config.yaml
train_examples: 245000
horizontal_flip: false
targets: ["outline"]
arch: "resnet_bottleneck"
stem: "single"
residual_init: "zero_last"
optimizer: "adamw"
lr: 0.0021
final_lr_fraction: 0.05
Rows from block 4, named by matrix and row number. Each number is 500 + 50 x the weight over its row's rms, rounded and kept within 0 to 999. All counts start at 0. Numbers have three digits each. After the name is the row's rms in percent of the matrix's.
# convs0: reduce pointwise conv (model.blocks.4.convs.0.weight, 192x448x1x1), inputs 336-447
convs0.0 074:516491470498428450503472588490559506513537536516530492507504516462409666459462529562514550580483581473553534544510436556477598526518475485523499467433539498424538445532490543562384466485505487551463553476544537558524480542549486499423509421470593516543495489563498493532456499569490471529539540625546587504486465543519528549523552558399
convs0.1 078:488521554459492436495543641443470567466515557573501518511487558525427587541514467574468541521454547576525542448495499571500556522596494527482588463565512535548544491492498478537440505411552478509448458480541539514473414537476514582395393501535643540534492506515538569481515541523566497577515509518461522527505531551492590520533411494436
convs0.2 136:490466546563512444484397507487522402463523448359387539433429369520427469486433517424392564505559452571572520445509447498371511403499554429415562398458480436429483513383409565459530510548457471398495482398484489427492464468501557525529545482482541533496419444518410411527415519519477543560483475504443440558397427551528448493390538511466
convs0.3 102:527548509524502527562545461498475602584435493561589593571517573467571500550543502561539536541469576527526475581491524589570533546535495574502475550507572533529577454567558466575439555496520507500569493524483568566546556540487447527501478557474575509498568563479526516553549508466532457551549583487521497557538565425488529544546417533608
convs0.4 104:536456567447472451502477488512568477525460507449472503433454528514498464484541598534490612458530397589531565445441433415495452504414589479553591511462462555462457495497537566533549442510475454434516484503477508453499450477525624582430515498492475520494461491436516440504445463482506567466451462500492481493508507513584483424483578488447
convs0.5 095:572544529471466513449503530490555477568409522488495458455533537537479499587529538567489567505520450532494574477469508399498494503488569536617580493506512534439574408513550568525551426468485456468550472490515539479536408497520575609473457507577483526565519505429561504463486487562637539440441478565523473499490549593577452503488561514427
convs0.6 100:507536537529467479446546499569590495569436535480499442515474545572503510566553573577532627488521510527458597438478478536544466525489558502601552525490570567470517421546551567558548483494516500495453454551524488530452425473568621555441532475557474569534487483448537507540494510579548562445444496603498479458475553567581533507571575465406
convs0.7 112:521493594530468564464515488499591477561431583542517449501541573594493539529564607578509616520448456501433584528444578515513531537462587598615540563580496572510472423556586555598537471471537550448496549520565499473485496456586574590447483507527444604588535499437574540467578434555530569451492512592543528448515612572606530443587536459515
convs0.8 088:572589488405448575514503481502436560536452496473520529489554487510528549586528513483514548486459534548467487567532524535481561547453444529468453536553622473493531466475509465461389495478546577536580591530546480521556535491486487483466443470497495513507501608481481420458536482528612409484529541502628537500539511509504435496494499535492
convs0.9 078:618481455543493611494452655590571420501460525458543490479525484445580706591529536550502492508479561568527531431513488541502489479479481489477475454498549517506620523474458559539416593509507558464624526476620588529573511553532533517519492511475510572522512577458449481485441490566621555554536555543549573547562447464549502511527520507465
convs0.10 076:529426528556493543549476596450506448519464503558465458458573465539490477536476517549483572446455482447458498470488471556442522535512481538544542475537545500479536454530480499536463511432487500465565502521507528441477516462551577587471466446533516529560475453517507547454564542484602522543540478545549597417538532507473547452555535582479
convs0.11 107:531497584453582474494392492532538440504523472412360450483469417503484534521421528456411564518603434500619520429495494501398491407477553448464548423458516430443519503442452514472538494586480461440521513407531469461533482487529557528499596472470496518516394493475481467489459501527571522481466453512447532561399490556569515419441549503486
convs0.12 111:537446583532413572502499525509592476546419565528499420526551558552499512537558562613506601460461469513424589512423581489512496572468568566661544551547476569501509439545549546610522454468516491459516544552544517496489482457556557598438465494565460560584529508429566542490561470557571518445508490579529519490471609539560537449560553496506
convs0.13 069:576580541590371491440499542582572556518519567571572504456485537551449461550574547548512533482427602544419594463547493477477538579526565583567543555596508523437545468564568549509531550400483351526550410571492602515513448538527521508498436529566491552509432545531578454542528481549599566516473526495480480543511572507545557561600499453458
convs0.14 076:526532574525514536512575548462483553477460516573528495553492553550444537488512473533532582459434484454462491504428508556526566513585506530564556530477521531509623471501470507509449570455526553436576431506492468451513518476541508553428420578510519558564494520509556612408568499515620471470493505543507538445544546543552541502577451546475
convs0.15 081:540460513477476507552497563520524499529545540477532554469522533532503543542511556560542554570467472471545575433507478532548480491451480465495516496513596488432655556450526566472506476555467514532548492530470598510543532523489601492511548544542524530537447446477515539406496515555617510511552573500556564421568430490487511511546514543548
convs0.16 069:577438528552527523521500518490555507507529520509524528458507474545536517599456545515519588556449502486518518543478556537547556506535513522505556505481555482512633510517523483469513478519490520532611556537558562473530526438579594478547568520570460491488536484475495476467555506554715465547550503563566631526537505495484516524509561571554
convs0.17 086:632518477532449544457510623487546507550465518580515524499555564538488430538536559580512546404415559458423570470511505546502551517433515546616530530556568552485522452517567471533491520477473490502546455534535522562492474532545506475438398485536497532489499516545590528548547522521590546543498503552536447564441521526559542532563489480465
convs0.18 098:530500589533471476491478530503524470535425482475508471449508513537455508577506574563477617553524483513455620487466493528480479511483552492621534490480555565456514443489534588589551472476462510449509509483568475503485423466587600586422513462531444502548481507409578543475478454586548558431455491577523481474516533596621539458527558460463
convs0.19 111:470496551458557457449408472504529464462545478453408471444475440489494478418446529438468502488564417525546538418502375552474484424464538447411546466397389434407446558438427560466537566595442464410425514456498469405487462463511534477527586472520565507471439450555429455498453541550435542523453410542446460589407431539524459458407568513454
convs0.20 130:515471565507566409433403524489540421472463458432373523412453420526440477510448552471407556451583417544587537410482457519443512430491581468468573419425421456380446510409476564460564494545431441409446489435493473409490440437553570512531551469523513542519415475490447450492430502535486517499444430529459507559459437529549455423433589485448
convs0.21 109:499460585478524453494397505454531387466512481428365489408467409478426450420424509437398536484547395524551561398443430522388546426466541439414544391445394424411437493409434537422550480554407467390474475398526475428483470429551539524565497508510547547507395465503443445483403505483451538513491459549489447519418444523498401459402587483493
convs0.22 074:567437504564453514561459514511517527516464512547490545501575555514500588614484540536537563469382517488472537513492521567454512500492554547506518507554555456551574482477500509484445463489577536516644480476510500475531508530516534568536541514490509558563530494515479483422489532535680497516497550526535586446492549524534521548514538540521
convs0.23 090:575546488437444628533461484463452529517488545488530478454530467485467525607482493452489520475448533492504450599487572474554525521492494515474437501603580495501523455535431478495397470482577588545585562535578536497533574454521536537549470546470454509538515572480482485453543495493553485541578528549629553484534470555512474522517516526489
convs0.24 088:555542532519420486495535521497578465511463541515457496491519580513486518541547562628524619475501515542434594443490500503555460507533546521651534510460567573457519467545569578589513409474503446428520462502570553542514430512569592533452485457568468509513481504419531549485531508544526525483480501582525499461496559542570538452563544482464
convs0.25 072:553593471551399525481518483430509508571419537546512581523537517524467500611547526541534533499366483544485577530474517557504549603474517534506527548577517542526649448487542469551471426391510551435603515536489547523579534497520576484414478547484517582520547512462487531450554552515696434521557512463558554498497561489551495479555524463509
convs0.26 095:548488449453399556527515519430438526546448523502544507519584508451471481553531513510519503404438517531450493561430543472491512553399420524448446540592569529515549444502529410496387412463526580520557581571535540546554532472528534559461408524475507551534556524489495421457505485456572446518549495473568538460561496479528519525505515466461
convs0.27 093:551510566559458456415555569581582477535442511520488461523472588557485506531535575580520593564527554490483583470470531520484440535481591509645540569470566583484517479564595587545554462438505490501527449559547516501493422515545567542448529463568497582521501489465556533569488501555542580460447495590509499462482539581569541518532591462417
convs0.28 104:558462607538457526508485498500570501549422534523545437493567546534445541489542554601499595481425457477414604511398560509560459536431534584672576508550482549498517417529592566581517458475530550446517546540575503498481486456573576579453464463546464558544516538446564546456543438553555503432534510565518507443478640569593540466537584484456
convs0.29 069:604576498503414480504539525477459481505522549497494493505513519528549547594544479528513566535441537518496562484486559439497566557469432530506461494521582509514607491539492515537501488472553498523624611495538566479543460447510516529470448517518494500580545556549556500396486545537736467507505536491523558432504524475560513516479516530511
convs0.30 110:519485606548417578511505519516600521535461527558520438477577575551453517495530570625534588489458432499432582516420577486569489584447564600631550503559489551514497448507564581620509443461572571438514532544556498482504512500592554593470459504523444580577558522450600575436582436553520536462502505606562553453504630553588539445535551451528
convs0.31 078:524462486456461520469520504471501544483452508531541446491526590437505553508514528571527487533437549523507569556500513607479578530520436554585474498449479544505603450477544447518342449427495517551464495577524563526461483512472532496479462499515503489593457515459563499437529501540614482464553506507544550500526536517523497524558446524449
convs0.32 085:531508559508565512497516567494541520535493504464521420412473513511506526492489510526451590431547397568549596472465452444511523467461610492537561495459442531462424484474540558524523557464451489414516471524500437436522450506532600575452507512519457535490441552472508496503470439463578484445500443554500519475491533511547515408471535537460
convs0.33 069:621466445465486503459483617618482454492523522446508596457508566465468461567473512519500585478445507471504512502562576514497535527580477504526526522519574503456508454444545485540400487423467492501600502486554607533554481517509515559572545506493464565535424438498527447502467493474640532577529488508460494522502511517494501503561484505485
convs0.34 114:490468543538469610518503464504568493555425536541504473507549541546492540542512589540497547500489466492451561571449598499539502529445543589604526506608510541512507406503577545574522481444553571431530554552549485454521473458531543581451431477512474586587568547419579565452572431545551545438526506566566535524512637572583541432527538509514
convs0.35 066:550481569458394460532444518496442459547428478450530501495577515510423498604472506465526563498428504504422509542412524483520475513428481562443511528531552521490584500435494558489458493464513562442554496511589526463580557470550570519432425538471509512518468519503453425408541500557597447531561482550586502423462506572522387441460541491459
convs0.36 072:571429501510427505465540604517482483557461477591523474458498558515452576521523553616518507477466579495511502458466522490493528578569483555573495537499567550506590480536526518514415423444502459517487515512495561544478461534536530508395500451483573497553522471530522486444530548536641539569481574519549513459508524438543572580523445488470
convs0.37 099:507526576512496522424495559550578501571454532517516449462513582552486538502521583603500633505551506529452589440478527546546483494523580516620593507436541534469489436533568603541547448431486457441464448542571534476451409500565570555450514482543489527531503523435550517517536472575512584473436490614519521492474553571606496493566573452423
convs0.38 075:528523472529427513508546538484471493551508487602516433508538538541473455582563487634568539466431487431460556475479503514564641570520486578591490575545579573572534489514509521584404409407581439512561491513498509488519467559523609518363449529535465502532563457475556505427547497496628521475505503496519593458516620442480586488571541547549
convs0.39 126:474478521437530448475384502479545426438491489427396501423453425475412459464419558421435531475582407538554532408459404498409478414478567431424559414406415432413445507394432558487528538565424458410475480433498459423471451429510550522495563465489529554462419450488404433525466509537431533498467436512449467541433433560523410452392538491414
convs0.40 103:544481511489539488460473487531551526563456479506481485442456481498481495526504585539509535462595376626551605455441443488524468470436586526517530485416485525406440463469548626552533483499508476439467462515491499438485433479573597551457554532550505537510465569448539501485492443501526513476449458527458476558497498501578486411466569497427
convs0.41 120:479457551445558427449442509478505412509487456410429539454471450492425470482455531443421553481588425571576537396476429465439491421504570458423521451427463478379470537418468530472535504578426469438472478418502453428506455472506545506514544460477569534470394441530467418486430563533464527553482467540436420548416435575513460458400549469438
convs0.42 094:573511503433455603527410529509483439505507517471502495479531468454448525617421555473427554487436528532447512589482555518443507468461497492484472505584557468472516505417435472460467441567542583473604555517522495500560520525491488532522469574491494512546479532522456450435519545545576512518569530560577498514514480548510450532483553527481
convs0.43 104:513497559510433529423538517544576516584447564524508423495541610541474548508566589591501622470428540468420575527420601529537517586481530552657577536526528579518528430538576571587522478457525519504496506544611494503443470519604597566447494475558443562583490537461583549450540462554581573466466480615494524430480591600606571526591574481449
convs0.44 091:617546486475512463482464539556508511565446521444467460493481480500490505578513510556471611490510418539547545447472453444521521507430532477518534492412538545451514434493536571526531458501469468427560469478484495457528424519534560555455501589583422501538420514436536499483460452544600533449504500547459494516448499503518484418487570491408
convs0.45 095:489517467545451545576516496488478534517410529587575494591557535524539519554518499569562549499448574472485518567443506523514498520520461572543493527549506550549556426553546474539401536452511534444565476517518557535562538487543458489473507552492547475487521526469563557495530494452547478496587577514536510515550552453552553519497451519605
convs0.46 112:494459558550474544456535534527563505550484566519514445521533600567468550534528568610541569512462487480429616550439577496525489560455584559618594529561507576501493427520579582610564485424526553435517568533594511504492484480573579593450456474539431594586549475442576561488535426548524528459508483574534545473503630570599548439573573485482
convs0.47 075:501481505440359559460541537442452532487471482564571456571566543516411493433525524573535529499444535509458541508459557440473505555493451574576578502586516542505456534525524489545414526463478587517533540511543505484499453503484466520416394565544451529502520550481528517456538485491531448502520487474494542435526542521518503509595513435492
convs0.48 100:441542504504532473464409548470551514485527455494449530444432417439482471403485472450435491510519420554573517380481412535465467424566530481507505444425442456392475536482448505437511596576513459448443439446469477426488453495490501475510570510496603530458488457526418495543484550513454537529453460461457468583461417533463431471443522505475
convs0.49 082:480461482501495487501557489541528519551494477562523543525535548478483496542493463576551463488467580475523525481528457568519508561619493524611459507456594533528511507553502498502532494513463463495501482521512582558520516458470471446445474483507484472534483407471570504539552522501577514540535491503527509525446546458497600568552424492451
convs0.50 082:483551446454543528472471502555558507440565479496447526458422489467498567448434529493466534486432493523545495458594438590486528414526495436535488460547433427515558564498391423402504490550509511528444411497515495487483513567531443477497515486542586541549477504574449449578444493561550565545486531531484507594483367449480490472524515527462
convs0.51 113:449557482523531418429424511492529430476518512403387505440470424494467423458452517427441535473537449558550510414508416524460495440516555440444511450430435452429440527455439556485543547554458483453422449435507448381477410483506549516514555443472528550481403469538451432498461547532501548516429386483404476595424454565508474468446564510467
convs0.52 123:483511479514527502511480539565533485522590519457461547487487487480532543501525537468510544606525505528548507518589503543532492501605521495408513500529482504543528604473500494479507548594556466538530434508538512487493498542529519492525603545431547540496495510581486452553466593539527524582502489493510507614494421576508496511467564550478
convs0.53 106:448424543524559483474561475568521444501547537383548539433497596514436558464537523539560510548509601451596570478548470548518494526528554477469519533520517562442553532550557478561514483573524499576485464556546504528501459497540557422424502480521433526557505482546571505494493550562540585512470502560558499454506410496551568551584543531391
convs0.54 115:556504475498505505504517442543536471507550514451524570427507478548496580518558524437545537543560575534524509527601552513522536506577497509440480534540508502516493595520487480485487523557571540555502491516544611542516492517513550505493568508521556531514516501551467448561516571557517552585466513519552544547491413529530524565491545565507
convs0.55 079:558531474545516541558531469477490518575469471503563600543479481455498469580529493478575511558500493593552469621432497523542523523546447499466501541581603551552565462545500489484498531557502500454571472507473593522542619531518445489535471603475625522438518541504527556516476514463571472540615556440533540564574542523494479512482477553622
convs0.56 129:427546553523524517412480524532539474566485512503486434438484524524469543515531541496504610493563435577537562460507515488481473503524567529544559521486473510490429481521514537510579508477510499493446489507505513443463403554547578532471519506555490547515466523479515485564515497539441563473419419563491512532487513563570525423510548479439